Weights of a small image captioner.
Training: adamw at rate 0.0013, batches of 256.
Data: trained on rendered scenes of toy objects such as cars, trees, mugs and chairs, 21.5 epochs.
Rows from block 2 of the image encoder of a small image captioner, named by matrix and row number. Rows with one number belong to one neuron. Each number is 128 + 24 x the weight over its row's rms, rounded and kept within 0 to 255. All counts start at 0. Numbers have three digits each. After the name is the row's rms in percent of the matrix's.
After each neuron's rows are labels from the 100 images, of 14848, where the neuron reaches its highest value: "top examples" is what is common among them. Only what is clearly more common there than usual is listed. The data: rendered scenes of toy objects such as cars, trees, mugs and chairs. In brackets: how many of the 100, against the usual share in percent.
# fc1: MLP up (encoder.blocks.2.mlp.fc1.weight, 1024x256), inputs 0-255
# fc2: MLP down (encoder.blocks.2.mlp.fc2.weight, 256x1024, transposed), outputs 0-255

fc1.310 087:128108163166191100128174128128148128128076087103148143128128089128128128107128112128128083128128128142081128128128128128128117088136128153174113146170128075159128128128128118128153128154128114128055079128128128128090128161128151095139128146128128079159128128118098128128128128179172128128148128166128128090145179184128082128137128128128098147128128143162102128137128079128128128158128128128128128144096128128102150091128103172159128084128102128128128128155158042128128128128095128128128094128128114128162137128128093100178135188128162150148128109152128122128128089128118078128128109128128153128121128128090148082108065128128076163128109130109128128128160128128148128128128092091128128101128125090128128128128156152128077106141128153158128132128092128162128059152128159
fc2.310 102:128128128128150128090128128128161120144128128128092128128128128086128206128128128128146128128128101128128129128091104128128128171128128128070128128177128128123128128162128128153128053128128128122128082128128078163123141128128197128128128128194128118113110157129128129112128158128128128128128128128128128128128150128128128123215128141150145128128128128128128122128128089110128156161128113128128128128076170108128128128101151159128128144111186182112132128128113128175132128128128181128128128110128128126128128128128128083099079071128162128128131128211145228151128152128068128100174128128128128128128176128128128075130128128202128128126151071128144087128128128128165128111154180151145073128128128106128076151128155128128126128128103128128106156120128114128128128128111128
top examples: count: one (68 vs 33.3); its colour: white (28 vs 8.5)

fc1.169 122:160128128150152140128128128128140135096128152128196149089128128128126128171128142128096128118128128141110160128211128128128170067128128128111117128128084128128157111096140128128128177128079128204128128128128128128150101128163128128128154087128041088144105112148128157117128088128128128128150082113128107128128128143092145128147128128093128128039165188147103115128128094128128128143128128151128128128090163128128151147108106128128128155128147128128128149128125128128190128128121128095091128128102134104121168128155115128125158128162128100136128128151114128128092149104128128128128187128095128158092128152154142128128128128128128149025128128128128142128120096128128128128089128108128128111154126107145217128128095155159139128128128089128128139128104128128150071128156128
fc2.169 124:128122128128128177097173168104128128093167128128128128090128149082186128128128128128128128047163115128128128128112173128112148094128144128106155153128118125128080128128128128128128128128128128108128128072128116128104168088087146128110090128172115085172103070059156128128128157116105139128153167128128128196140144128128128128144128128128115128128141160128128128128128128156128128151128116128166128142128163151120128175128134186181128206128097150117128128151139128128128128128128128175106101128097128128128158128169197128166102145128128146108163128128096144132128171128128128123141128200128128128128128144150128128176163128137128101117071128128133128130139128128158082189128128128128128128128128103102128161124128128128128128098155188128143120134099100071128128133099106
top examples: green object (47 vs 15.6); grey object (45 vs 15.7); its colour: green (31 vs 8.2)

fc1.226 137:128140128128128147128128139141128128140128128118111128114128128128146094128128128128144128128128167111128110117128128128128128093128128128128112128158091126102128123141128151152128138128100128077068107128128128093128111128075128128128128067128114097100128102107128096128113105128128088128128128128128100128128128128128128128128128128098128128107158128087139128139128101094092128128097251128207128128128079128036128128128075086128128128128128051112128099128109128128128128128100128128148128128128104128156128144110128128111110099126096155172128119128128113128122142128161128128201128128255128128205128128167154162128155142136125144128104092093107145105138111138079128128128099088128128128128155128138128128128128128146128095141128128113128147128098128128110158128128128
fc2.226 179:087128106160128112128173128128164112128059159128070128128128101128128128109139121135140132128128128111128128128036128128128128128183128128128128128177128128197128128128128128128128128128076128128128128128128128132087046128128137128128128128128128128155128128128085153128128128196128128128128128128128128128128128128112160128128128167128128128133128119128128128128128128128186075128128128142228164128128128128128128128128128116128128148133151128128128157161128188128128084153128128104197128130128128128089128155128128128101128128128128128128166128128198106128128102128128128128154109128128132152128252128147128128160128108158128111128147128181128073182128128128128128151128128128144128128128099128128087078159166128128136170128128128128128138128072128128160128128151177
top examples: count: three (92 vs 32.9)

fc1.592 080:160089128128096098082155128128128128155094102157128128168129138153128159167144128160151128081155164087150128153069128128097128128128128128084128128182128128104109145128128128150106071099099092128128128128128128086098128155094098086154128092150128102128128128128154128128128128172104128128151128153128144099128069189159176169114128128128128128088128128085150128128092128128169128128128116152151128101100075128128128110169128128095099128134128155128128128153128095168107113109128128128147200147128128086128128148140128147153152128102128128128143102128096077128107100128128141100128102128097089093128128062128103114153165105128100159066139128104151122128112168128128128128170128151128163093094128128154183128128113103156094128128128149128128160128142100141102128105128088
fc2.592 072:128160128128105177131088176095128099128128152102128128098128120128128128156128128165096128160166128127101102128166128121152088128128075167110147128163092102128101128152128080157141098120155175128152134096105128098128153113128128128128128128128123158139095128128128128088128128128191161128109136148117095128098099164128128128108106142128128128159128091128167157087070168128185128103128146128116128097167128154138143128164133121128077128128128153128128128111116154128157128141153174090090128128093128149128174121076159109128142128148128128107163151109149128151077081128128142128128128105128110160109128141120141104190088128165164128128111128162128128162162149164128128085128128128128074159169092128128103147128080128175148128095128128157102128093149103161128128168161101
top examples: chair (25 vs 6.4)

fc1.700 094:095128149128128128128107128128128199128148128100185101128171121108066164105128128128113076128088091117128128122128128156128128128128128097128117128127092138128128128128124145093145149107128128128128098128072155128181158128128105128095128128157128151128094128132128128128128061128128128195128128128058128128128128128154128128128128128093128146128157078128148128128128083128118091152128128128128109128082128128128141128089101146128109162128128128076128128076159128128128211150097128094142106076108128158128128138128128090154128138208152128128128117109128128156128128128128128128128128128128185166128187128100122159128150128082128166128084110128111162128139128128088128128080128128114128065093128128128128102138128094128128105058128128128107128093085128092128128128164128
fc2.700 085:148128167150177184128128128128168080150101150106128106143128158147077128156128128128167088083087156128108128102128104156128128102117148128128128128128091156128116164140128190159182174145128128099128128128095128128128128128123128114185170128148172128128106145128155128128128150095113128128128125128137159128128112128150128099162169128114152156119171119128128113164128128128171156140138128161128128128104128171171128128128128128128111101182128082139128199087128161128128079137153090121160128128107144092191099170128158128128128096128093150184144128128128108160128128117158128153189092154111128106128151128128141162128170128096128128128128128101128128111128128128093148160196093112175128157128156164160128107159128128128128128128113128163128128113128160128097128135161128
top examples: blue object (47 vs 15.8); purple object (36 vs 16.3)

fc1.421 147:099128128161128128054184128086192155102128147128187128094098153128154180128128128128165190128128148147128128128167128128165128128128128128080062128128128128091128110128128073118148128128128162128128128128128128135128128128128128156128108128128128121151188128128077128090156128164128128128128128164128071128128098128128126128128099073128128128128072110158087128128145128081128128088128128128128128195128128133128078128128128132128128128086128128083128147186128128174145110128097128128128128128128063118128128128128128128128128128128128128128128128128111157128128128128128128128128166153143152128128074128128128128128128108128150128062166128143128106128130128155147128128128092128128128159128128128128181128074085128187128128128138128065099143093091128080068140172128128
fc2.421 140:128128128087103155128160128118183128128128118128128128079128105128136128119128128110140128095128117101115090128128128128128128128151128128128128128129128141128147128128117220128128100098128128127128088128128128128128128128128136128128197128225128116128149128044128112124128250128140128191128128128191116128040128128128128128174128172121128128143110128072135128128128128128128128151128120092148136106078169097128128145096128160128128128163128150131125160175128128167087128146128128155135128128141128128186105128135128108087102128184128077128128128128112128142170128128128128128109128128107128128128128101128128132128178128128128097128158209128091128126128099128128085177128104128128098128126128162097128128128121128134128128128167128140123128118128120128128128151128128
top examples: green object (56 vs 15.6); teal object (40 vs 15.5); its colour: green (29 vs 8.2)

fc1.473 167:134089128125128128128128128128189128128094128181128128081128128108153128152128119128152167128128137128162114128128158128128128142128128128128128185159128146128128128128128128128128128128128128128128178122128125128115087179128128119117140086128128128128163104080067128128150128169128128128128113128128128128097128128128125128128094128128128087128128128128128072128128128128128128128081128128109128075128128128128090128128128128128128128141128128128093128128128128128128128128128134128128128128128063094141125128178106192128128173128128128121128145128056161128128128119128136128185128128074128128073128076073102105076123128061128037128118094063128128128067070140107128128128057080128128119128128128128128128128083128120128080128128128128082061067128128128096128148154128
fc2.473 122:128128128138119128128103167149227128128128171128128128128146179128128128134136145108128128128128128128120128128128128128128200045128128109128113143128128185128124128128128117128128128128128128113159121128128128128128149128140166128128128128128128100128132094128113128128128134122128171150149128100054109174128145128157128128128128128148128147160128128053096173128147101128128175128110128128081102128137192140153128128123128128167128128128128099128185128061128128128133128128128128069128128128162128128128179128128137090128080128163128116128112128150128203128128128143137128128175139128142128128147088128128124190128160115127128128128143211120088128128128180128128150129077172121088170078133164128128128128128128128143149128081128128128128128128139204128107128128091128
top examples: red object (86 vs 15.9); its colour: red (60 vs 8.4); light from behind the camera (59 vs 25.5)

fc1.502 200:151128128123091128128046128128101128128128134128087128106128128128082128153085128128197128128139128161128100128128128128128170132128128055128128126128095066105128085128090167128128128128128128128128128149128121128102124128120098124128128128106128128128138128180086128128128128128128128128128069128128106128128128083073128128109128128128128128128200143128110128128128128128128128128123128117128128128117128128141128104128138128128128177178166083128042128150128128109128128128128121128128065128093128128128128128128191191169124153098050128128124128128083128128128071128128105142186128128076128128128128128098128128128128128128112128174128072105172128022128088128128128128128111128128128128128128128157128128071128137128128125108128085128118084121113128128128090128128128
fc2.502 213:082128182082128128128128161128128128111128175133128128123128166128128128143129121128162072162128153128110163128128166094157128128076128111169128128148128128128128128128128097138115128128128128120135128056128128128128128074128148128128128128169128134128133083137128128157128128128144128128128126128111128123128136128198128138115204128155186128128151100088191184128128137128128168128197149168128128128125128128130144128128161188128128153128128140128167109128128128128172162128075108165093128090128128162128128128083128128128128128144130157113128128146128161128128166119128128097128128128123128122105112121157128236193088128166094128128128178128128153128134152128105155167123166128052128131128128118118128182128128128150128128128153128128156173128128128128128159137128128
top examples: red object (66 vs 15.9); count: three (60 vs 32.9); its colour: red (27 vs 8.4)

fc1.338 090:128123116128152151128128074101128128128069143128111146192128128182128115075085128128117179152102095155128112128188128102128128128177139128128128146174118128128163128128090128149090140138146158099149171128090128092128128128128128193099099128128128128108128128128168159139132055128128128164106165140177128128146128071108128128112128128164128099128128128128128102128128128084128128128177128128128105128153128128128128109128170077128102141128197128128128128128104128162128128128128128096128072128128128128128128128128128128100128128098159159128128128128128128128140128158173075173089165128128168170128160128106097159125128094128108128071128146160097128166097160128094151107169097128115128158156102128097159157128146128153088099128147128116128128128151098102103104113096148
fc2.338 101:135128128165128091128158128128128150101128128128128128128128128128164134144122143152128128126176128056164128155128128128128128131128128128128128128128128170128128128128100181128128128128097128169193196093101128128128128128128128138185128128128128129163128128074128168128128128128128113128143128088128128128115128128128128120098134096104148128128128128016128128128128165128118117128128128128128158128096128161169128128128128128128095149078128154113128128128128084078127161128128090128143107128158128128128073118078095128128068128128128128170128164128128146128107094128128128128207084124118128178128128128090128128093128128151168128128062128103128128128128133053134128150226128118105111150134128128128147128172159171130128094128128128104128110128101154090128128168153124
top examples: green object (45 vs 15.6); its colour: green (30 vs 8.2); table (27 vs 6.8)

fc1.2 082:128149143080153128128128128128174128098128152128136128148035128128116090161128150174128128164170128108128128128128128128128128111108128128147084128128099128160176128158128141128148151128128104145128128160128128128083128128128128168128128126128128120128128094180128128128165128128128128103105174160128169128128128107128128092085128128096128106128128156128174108152116158128181128128108128128128096128114128128128128135163095128172128128110128128097128098101128128128128128180094128128128128128128158128139060128096036113147128128148082128115128101146128128128086128160106089069096128114128085086128128128128128095056151128128094161128128095157128128112172128128128128110110155128109105116161094171128119153194123078100128128128092100128128109098161165162106147121169153
fc2.2 079:128128128128128181128177118128128128157128126140128145128128128128104128148107146128128099128156128169128172153128109128128175128081073128147128211141128128128128128079128101091096097049080165090103076144128172098128128111128128068146110103128185098056128128128093074128128128128128128107089128128100097128128128128128098131149178128160128128128128128139128163159091128172128128128128119128128133095104177139128131128157171086128128128095128128158128128140128128108090113160137108088128128128128142154128128128101167128128144128128128088128128093074146162128150128128164102128077128153131129175115128165093128128101165128093097150128187128128128153128128128128128108161128157106128176128117133128135102128128128128155128128161128128128158128178165166128128128154128128
top examples: white object (46 vs 15.6)

fc1.350 093:086128098170128128128145154094128128128099128079128115155112128093145128128128150160097159128128128128096179097180128080128128128147128153170128106157182128084160165128128084115128128128128128089128128095128124128128095144128128128128151139144128087128128158113150163091128128128097151128128132140128128118128128128166128128128099139128093128076106102141072128128157128094128171128128058150109155128128152149128109128128130153128128128143078084101128107128128079128117103128128084085128081079143089128165128128154172154128147128152128153068128128103160129166128128072111087111128128097101101128150128109128096109128128104128128128128138139143111128128090094128097095128128150100142076145118108128147186087128135128101128128061158128128150147096128128070085148158128128
fc2.350 087:093128121129128164128128128128100150105128103128106112128128128111146128099128128128128128128118163097128141128132143128175051128128128153154128128128128128128088167108128128188091128128128128113128128128128045157149158108160128115128128107128149128176103129054153128128157128158178128128157128085128183174086128139178128128177128128121190120114128106128162128128128172128132128152128128120128174166128188128128128163136103128134099117128080128128159147128132076128128128151128128135128124092103155128128128179128130128168162130128191128128155128153128194126112145128163128104128132128159128128128128128128161156145128163128128156210128207128151128120128087070143091102128128103155128107128128107178128128099128128142142094128128133107159128128139128128128128128131128
top examples: count: three (67 vs 32.9); grey object (37 vs 15.7)

fc1.588 137:128128144109085128128128128128128128128128128128128128128128092094158137128128128128111093149119128128128128128128135128128092128128128102128128137128128128100128128128144148128147128128128157128128128170128112120161097151092089128135109081128198152109099100128128128128118128128128203128128128085128128128128128071128139128128146128128158136146187136084082154128110071128141128128086128150051128036128128128158128128128128150128128128128128128168209133128128128136128128128128128095137128128098128090128128152128072157128128128128128128128128156128128128128128113075128128153128197128128097128100047069086103144049088097128128110128128108143093128128140156097087128082158140106128142092082128134128128128180108128108128140098139099089128128097089142162148117136092128
fc2.588 146:162128128128128128128116128128128128128128164128128128128197128149128128128103142142090110151079128112111128128128128128107128133068128176092165128128128128128128150128128128128128119074106128166159128092128128111127085154128159128128128128128128128128136128189083128128128128128128128139128128141128128119145128128128128085128149075166108128128128111128126128128078128123178128148128128054063109128116128128093123115128128168128128109144143061133177091128128128165128128100128128128096105145128128087121255119154128147128106128128184128130128111097063147157128128128128128111152181128128128128128128127128107128128128116098128116128162140138107128128128118158165152128116087087128128128164128058144128137128128128128099128091128128128128172139128135052128128128099204
top examples: ladder (27 vs 6.8)

fc1.451 075:079128128128128158128148091166093128155155087066100128128145128094128128148128155128148103128128137164088128091086128128128128128128147128146164103149083099102161128128128137128128087128128160128128089160128117128128128173173081128083128128147185100128155128162128142099128113128155153128128128128128128128128128128128128128172128128128170097080128108157128167161088128128166128128128157166128128128159128159128128128128165097165128128157142128155128176128128128128086182128173128111149152170094089161128077128128128151128128128128128131128159128153097128128162172128081128161116143097128084128128128128085089170073092128083100085128128128139156128150128145104106128157128156153128096084128128163169134128144092103128157147108128096128128128095099160083102120164101128
fc2.451 081:146128145135128128092128128107128128155233155102128078166128164128128128128128128128156157108142128136153128151176128128128128118098128083128103128148128111128128115146128128196128139128128083121127128173115088128115128128117071128091128140128128159141106128119128174133167128128166133128128205092110128128151109089128071149128128119128128085087128128128127124120128127128180128128128128128128128157167128128128128102128104139128128148196107168087128111128128128128128178103176128128128128156128128097128128128104128106128125128160187128128071090125146128202128126128180128189128128128114128086128128169154130128128163128161128143093128108128080128170170128136156128128128137128168083128128105114128156145131128072145121162132165128142175141134128113128127149128092128
top examples: white object (38 vs 15.6); its colour: white (28 vs 8.5); mushroom (26 vs 6.8)

fc1.263 080:128128128173163128128128098099140128099128163128154156128128128128110128128072100128128093128182157128070128164165096128095128128159172128116152102128128128128128095128161121128155109128148128128104108128094128128128155172168161128128128128140087128128128109152128128128159154128140100158101161128103156128128128128138160128150088099128105150128116102161128105150128152093172128155143128128065102107128128106128128088128128079105128128177068133128128128097170128128128140156128105091128128152128151150128128159128128128105128099181128128116128128086128128128111092061089146168128128128049128128097128128128101161128087128128089128128112156159154093128104162128090128084128128128106128128128113097087151152168128164154157128128150087128068128149085097150128102128179165
fc2.263 083:128128128109128187128090105112097128168171128128128093128128128094137128098146156096128098156155160128112128128113128128097128114155176150128128128128088128128153106160117077128144128128156095091128101085153145156128166128081149090101128112163128162091085084128156128128128090128109128156128157160128128158128128156128128151128128091128128143104097115090107163099186147128077179128128128161066128128160128084128128111120161177128081128109136128128197128109108128096128128129128128128104128128102168128128108145089128128128150128128155128107088098128161151128106174108146123107128158157149101095107128128092091128117128101103113160090139128154106128128128153128152128145128178168128128095157097128080090169161151128128160128099128128151128147177106106128153128153128112
top examples: count: one (76 vs 33.3)

fc1.469 115:128128128128088128128167128140128128128128128128128078128128128078128103128128128100111128128128132128128085128123128193128138128128116128176136128128128128148109153166128128128128128097145128128128128193128128108128091179128068128128128059128128128128154095092071098128128128128093128128128108128128128128128158128101128158143178128094074128128120175128128128151152112135108097128151128128128062053046128089197146143128128163128128128161128108128149145128128171128128148172111163108152128128128128128128128161128128128194128128128128138128175128152128128128116097128160128128174128128128128110128026128128128128128128093096128128054155128128161128128094081128128128128128085128128128121128128128128128128128128128174081112128128128072093128084128128096128128128128128
fc2.469 092:145164149138128165128128128097113128128056128128128158122128128124128131128128128088128128182128128128139154128166128128141128154128128128128137082142146091144119065128127139100128159128123106079128128170128128128128128113189128128128125128140128167128128128176139072128128070146105128113200128128122128128077128103128114139128133128134128128128128146128142128128121110128203165125128124128055128075128128128117159136107128128098128077110140088128126128084128128128128128165128067128128131128128083133150128128122128128144128128128128128157159161119127128128128128108151100148128154076096142061074026105103128128148128128128128110215157128128128128128120136128125110128143155113159154128098128128128128176143156128099176128189128128125187153128149128128128128135128128
top examples: red object (45 vs 15.9); its colour: red (28 vs 8.4); hammer (26 vs 6.1)

fc1.495 088:128114155106128093132128139101128128160144162160128128094145174169156128128112128128140128128104095089128122105128118104128157128092128147128109128143171196166128104130114128128128062088128153128192191128092128103119160162121162115092128089148137141165128145133128128128102128125090128128128162128128151162128128128128097167128111128095149162128089128155128096111111123128081128143128088128128128128128108168148128172088128108128128151051096128128128128092128128128173128128128082128150110086173128128164128111126180128128128113116128128072128128128103128171128117128128154107128128163152159128143128155094128094181128153102159128091128143104099128182128108140158128128073092096165128150149139128094128182128128123151128128086128128119128154171104128128151164128166128
fc2.495 087:128106151128068128128084083128093186128156137134128128128112075125203115128128128157094035128128128128148126128128128090120128128128128161128097129088128111128140128154128128128128128128128128128094187128159132128128128128128128142110128128158128158134158126083130128131088128137128128128197128128157144147158128128108066059144092128128128193128128128162128107121128180128128128128058128128128128117173112128128128099128128128128128148128088128128128170128128128128105174169128139128066064128149080133171128071077128097125151154128128128128159128105128128128157092108128091111096128128146123128128150154128128128105138102126128128128094212128180128128128128153128128107128128122128128151128128128128128145128147183091128128128128128150119128110128133157160102128100128
top examples: blue object (62 vs 15.8); its colour: blue (48 vs 8.4)

fc1.423 126:097111111128128101139128128128128128108129128128128138127080128128128082128091160105128128128128128157152128128206128128128128128128165098152128128165120161124128128128090128128128108128128167099067165122128186103185128083128091128128128128128128102107152137096128128128156128128128101093128155128128114128128076128104128180128108085128128128128128149126128128149128128128095095128077151128166128178128128128128128128128065086128128128078128128144128128128128054128173113149124096128173106099098128149137148128128128128165128128128137166128128139101130066128128128128140097128128128128204128246128190128128128128155173128102128157128124128071128128154140128164099128128128101102091081128098128119128128107172128107128128128128128128092128128086130128125140120128128082
fc2.423 125:095116080128128128128128134143092128128128143128092153128128128128128187128147135128128128128128111144091128128128128128091128169191148128128137117184157128206128058128128128128160139128128134128128128073082128128128078128199127102160120128128128188128128128128128128128128128239128128128082114128128128128128165121128186128160127126134128125094128069115183128141128128128128130128128128150128128147128128128128131128204128091071097128128128128128128121156128128128122128115172131117131128128128128169128096128071128128123128128128128059120128173128173115128128128128128149128128045128128128128128128128128128130128149107128128128102128188128145128128195128128128128128128084180171185101128142128128128128128178128113159128128128128131128136128128128144128085128128128
top examples: count: three (74 vs 32.9); blue object (40 vs 15.8); purple object (40 vs 16.3)

fc1.555 076:128128128128185088165128128178128128147106118128164128128128128140088146170128093128128165088128128128128170177061128162185128146128128158128128128136128128103067083082128094087159128164145129128128147128128096158091104128128090128145153105146072093128167091128128078158128128128128160128128128128070108149159128099094172183170113128128128157154128128158128098088165128128091128173151128087153128128152097084128128147128165128128128101128101128102091133147128104128128096128128158149128128128128103128128167090128128128128090128114128128139109081128111144128147128154142128167128089146128164128128079128133083128166128128128137097128128148154151089082153128128151100128145128094128163128128113090128128189128128114133128157128128093146109147114151162102128123128128128
fc2.555 075:109162128128090128128128128152128090103128138128134128128088077128128128128121128095128128128128084155099165149128128128153128128128207165128140063148121094131128128128128128142136172128128173128128128128128112070128128128128113072111175171179128128128128110128128128127110113130191119128143155128144128169128180126110128166142147125128142128109128128128141156128128128128128128128128138128155080159100144095128128166128128128128128153143178140179080128128128109180102181102128128128048128128108128114128128155128104098128117128148128128176128128112128128128143128105091095173128188105086128128128128128215143128128105153132128108128122166128128128128149077128155132145128122128072128128094128128128128185128116128124171128146103128194128078158187128130145128134126100
top examples: teal object (40 vs 15.5)

fc1.481 104:128148154128128133128128128085094128128143128150128128100128128128128147128128128128092154051128189154140108089064128128128128128128107128128128128128164128128128111128115161128128128162128165099128128105128186128128128146128128153128128059036128075096128093083106128151128128161051128128136154128092128128128128128128128128098128128128128128128128142128128109076101153086128086087128128078128128128128154141193128091128128128120128157128099111163108128128152128128128174128146088128164112128128128066147128142135128110128128128128128128165108128101153128159142147128128128128163077128064184128128128125128128128128093077075106128151128128115128105128103096128102128128128087150153073069066128128140128128163128128128128078128128128092128128128128128128137128158128163
fc2.481 112:128128159143128128128128128128128128128128128128153195128128128128128146126128128147164128085128128128128128128126208155179128128128109128128128188182128151128110128128128128147128128043128128101128128128128128101128097170128127128128128108152159128176128128128114063175173194106128128128128128110128128162117128128128128098128128128151158094155128162062128155121143128128173128109197163154152114128128176128128180158128128128128103177124128174128128128162128128128110128091128162152066086128128128125128147146128144096128128128128086130128105098148128164128153097128128128128039153121128181128128067128177128128128169128128104128128128122078118155122128128187128128128128137103128128128128082174104131128128120128128128128128128128128128179138128128128124128183128103
top examples: red object (83 vs 15.9); its colour: red (67 vs 8.4)

fc1.463 077:128118128128128151081128091128128128128128128168128128128128087128191128128102082128154128128128111128128128128061162187083156128128172128180128128176128167128115128108120105138128128128128170083128102108145128128128105170128083128128117089128094151128128128145089128128105128092173128128107128174152137128128128128128109128128107149171128137128128106140142128093128128144147160157128128128128095128128128150173128128106093165128156184128128128128128128128128087128166128128128205100128163128064134128164090092115128166095128128128086128128168128128166128128128165077128159166063128128128085109115104160128107099113157153152128168128128182089128128128127128103128157150128099148128150119167178181128128128128128128128128128087090164128085128128128162128128169128128128
fc2.463 088:092128147128168128125128128094054140128128128128128138118128082128179128092168126128128098137112142128171128128128099128128173165111128128128128128128128128138128128131162117128097183128128170128167128091107128080217128150170128128192171128135128168128089128128111128128128086128160097128128128128162102156176132128155100128128125131143128158128114128128166128128159079128134091128115128128128105150092128072083156113125153128156128118148128128128128157092128128128121126128128128128073128128128117150128128077128128128128106128101115128128128061128128105087128127158199128162174115129128141128128128130104128128128167128171077160128117152128128128121128128163115128097052128106137094128128144124128184165128128116129111128166128128134145134128141128078070187128147128
top examples: ladder (29 vs 6.8)

fc1.741 175:128128128128128139128128128128128148128128150128169128128128128128159128128087128111128128128128128128128157128150128141128128128128154153128101128050160085101129128128151128120128128128133128128128104088021173128128128122128128108128128152086040123170154128090107177128128130128086128203125128170208148128128128163128159128134128148128086116096110147128062141093128128128135128128078128128128128146101128128170128128128128128128118128106128128128014128128128128184128128128128128128094145117128103094128128091128128128128128128175098140052128149104128194084128128128128101101123128128138128128128128128128092092103128091100128098095114128110128128128152119181128128128128104128128128128113128128128150091128109128128128128130128107128128128128099149128105112185128174
fc2.741 154:099128066128128128128163128181128152128103124103144167078123081128128128128156087142128062128135085080128128105128128158128128142074128128103128128166128128152105128064128160187090128091082128114112128128128170107128128070128107128128128128128128131128135053128128128130128128128128171128128128128147128128128128106100128160183128128105160128128188128136109155154154139128128128141159085128159118128128169127128128128128128168159128128128128128128111128128128128128128128124128148128069128117128128154128060128130167130128132128128128128051093090128128128128128115141121128128128080128128128128128084086128128128128124105156128128120069128128158128128128128128128117128184128065139128128145128128128128108128129128128128128128094128143066175121212079119091142128071128
top examples: teal object (48 vs 15.5); its colour: teal (43 vs 8.5)

fc1.245 089:128128154128082142128128108151128128160128162128188128128077072128111097174189128096128128128158168128077128152089181128128128128178091128154096099128128128128151128128107170100107154123128128189128128128140128128151128106101148146128128128076128088165167105141098175107128150140093150128106152128106128128128148128128128153154128128148128128140158128128128128128139157128159128128128128155128128052128086091128128128105162111152128166128128152128128128158118128137128128128128111099128128104128087150128144139146071149156128128177128134128174128143128083114128128128128128116117093108066102097128032128109108128128101153090079128128128103128156116164155109147128128106128153156128128128153142128128067093128086128100098142128157149128128128128161094095128128162102128
fc2.245 094:128128180128175176142084132128041128082128128070172091128128128179128128128171128128086128128162128127104168128128078128152128128090128164128128127096128137128135111128112072128128162098158175151128081128115097105102179116128157077128128141112128126070151164128128128128128073167094104128128128167128128125128096151154131128106128165157128175161115128128128128145128128190158128135128128092128128117128128095083121128128128128128077128128155102144195099110107082133095128128128163141167128128128128145128200128138128103124159128128128159122133128126128125105135128128128123128073119128128107033128128123128128128128128114142128128128128128119128128128156128128128105137128128128096089108128108128128128128128128148115162128128128128150173128151128149128098103128074099
top examples: red object (48 vs 15.9); its colour: red (32 vs 8.4)

fc1.14 086:128128128106168128145109128118128128090128160128128128128060074144160160160128154128101128128081128136128146128172128128128152128107128128115128158151128128128153086128128157128103083165106154091083090094128109094128128153151128128128128099082196128128098150138128128128128128072137128128103157128128128128109076128128128152165154160128104128128128166128128128105099092128128128128128128119128128104128128163188128102178153128116089186128073167077088159109128128128128128110097128108137128175128128128169063128128128146105145159128139157071128106086112128103128128128128128128181128128128083128143096077165128128085110091128128099128085155128128103155100152153154128134135128128153140128128128141143075080111089101128096081128128128162128128148103157141128128153128128
fc2.14 099:128128128128127128128164128128118128153128128128128136128230128153121128111128125128128109128150128128128117124186132128128128128128128160164227082128128116128128128116128077128128128128128128128087120128124061128128128100123129128128163148200128128128084128128128143105128100128128128084128170158128128177128128114128087128128101128191128173164128128128128142128123128043086153128128156071128141128177128151128128128128128086128161128128128128139166128166118128128125128128128128097128128128128128097128226128165128128128128128068128130128128128128128128128128128094199108128085082128112128088128128128200128116128128116128149128122134128128128128157128128128102128128098082128128172128128128133128139174128128128134128128128128207128178098103128128128154128149128133
top examples: blue object (59 vs 15.8)

fc1.443 113:079128128106128128128128157102128128128128165128128128203128108123158128169164128128116128128165145128098128158128166128163128084128128077128107128132094128128128098128104128128119087128128112128128103128128118093128092128128128075128165089153055081100106128128156128084128128087079065119159116119128087128128128128128128105128143128144149128178082128128128148083097095128128186120128128135128163183128128128099128128128177113128103135128128064128196125128178128128128128144153128136148098099103088128128128110159179160128128128128128128128128094094128128128102128128128101106128194128155167150109153128149128160117128100128074172128102128144128128128128128091085128128128128128157153128096128128128158128076107128128128137092128128102077155095128128083128154151128128
fc2.443 127:128128161128128105128128102129128128128121128128128128114128128087128128128128128128128128043093128128124128128128177128179079120153128128128128128128128146128148128128128177128128128128123128142203128128128128128077128128128128128128154209128187128186157078128106128114128184200207128128177128170128143128128128167104128128169128172107128110128150128069122128128128162128169124128128128128164157128141128128201128128128128155128100128163128128122065128171128128082128128128128149128129128128128133128186128128128137128128105165128128128085128154128162128128128128098132128128128163128128128128128128128128128127128126128155107097128159180128128128128159156128128128128216155099128164099184128127130176128157170128128117128197137128132145128128122114128128128166155128
top examples: chair (30 vs 6.4); table (26 vs 6.8)

fc1.459 076:128138079159128085090174142146093128085128105128146099128128074128128128128128105088092128128128128104101091096128155163128128128162163128128167128128181128128093093128154128128095094101144148151150113128128128157149158184128166128157101128128067089095128128164138116110164128152085100140152160078128169168128128128150128128128166108151154160131106128128140100142123128128128128128097096128128128128159128108128128153164128168113167128175128163178157128128128128128161128156156128142128128128128090088167128128097114190128128161128097128084128128128128150085177128156128128168128128117128128105128063086170090161128108128128147147128096128100104147148102128128092128153128128153164128128105093089153128128105154146128099128128128146107128171080128092128128128128159128
fc2.459 089:135191128128097106128096154103130115160128128141149128128128171128128128128128154128128188169128128109128128162128128088128128128148096150090128105128128088143137128128095128123128128155128139128133128128111128106128128128128173096114103128089108151098128137128173081128088114128118096170096144128189117104128128128173102163169096128150128079128108115147147128096165128128069190103109102128087128097128128098128162112109144128091128184138128115128128117175085068128128180128150151121158128116095139145128144128166163144090147128097085128117128128173109128094145153158128128103128117147111128071155128080104136088092128128152163142128097128134099128128104146128153128112102128128094128128156128170128163156134128128086128128128159151161128165128180128138091155128103083
top examples: ladder (25 vs 6.8)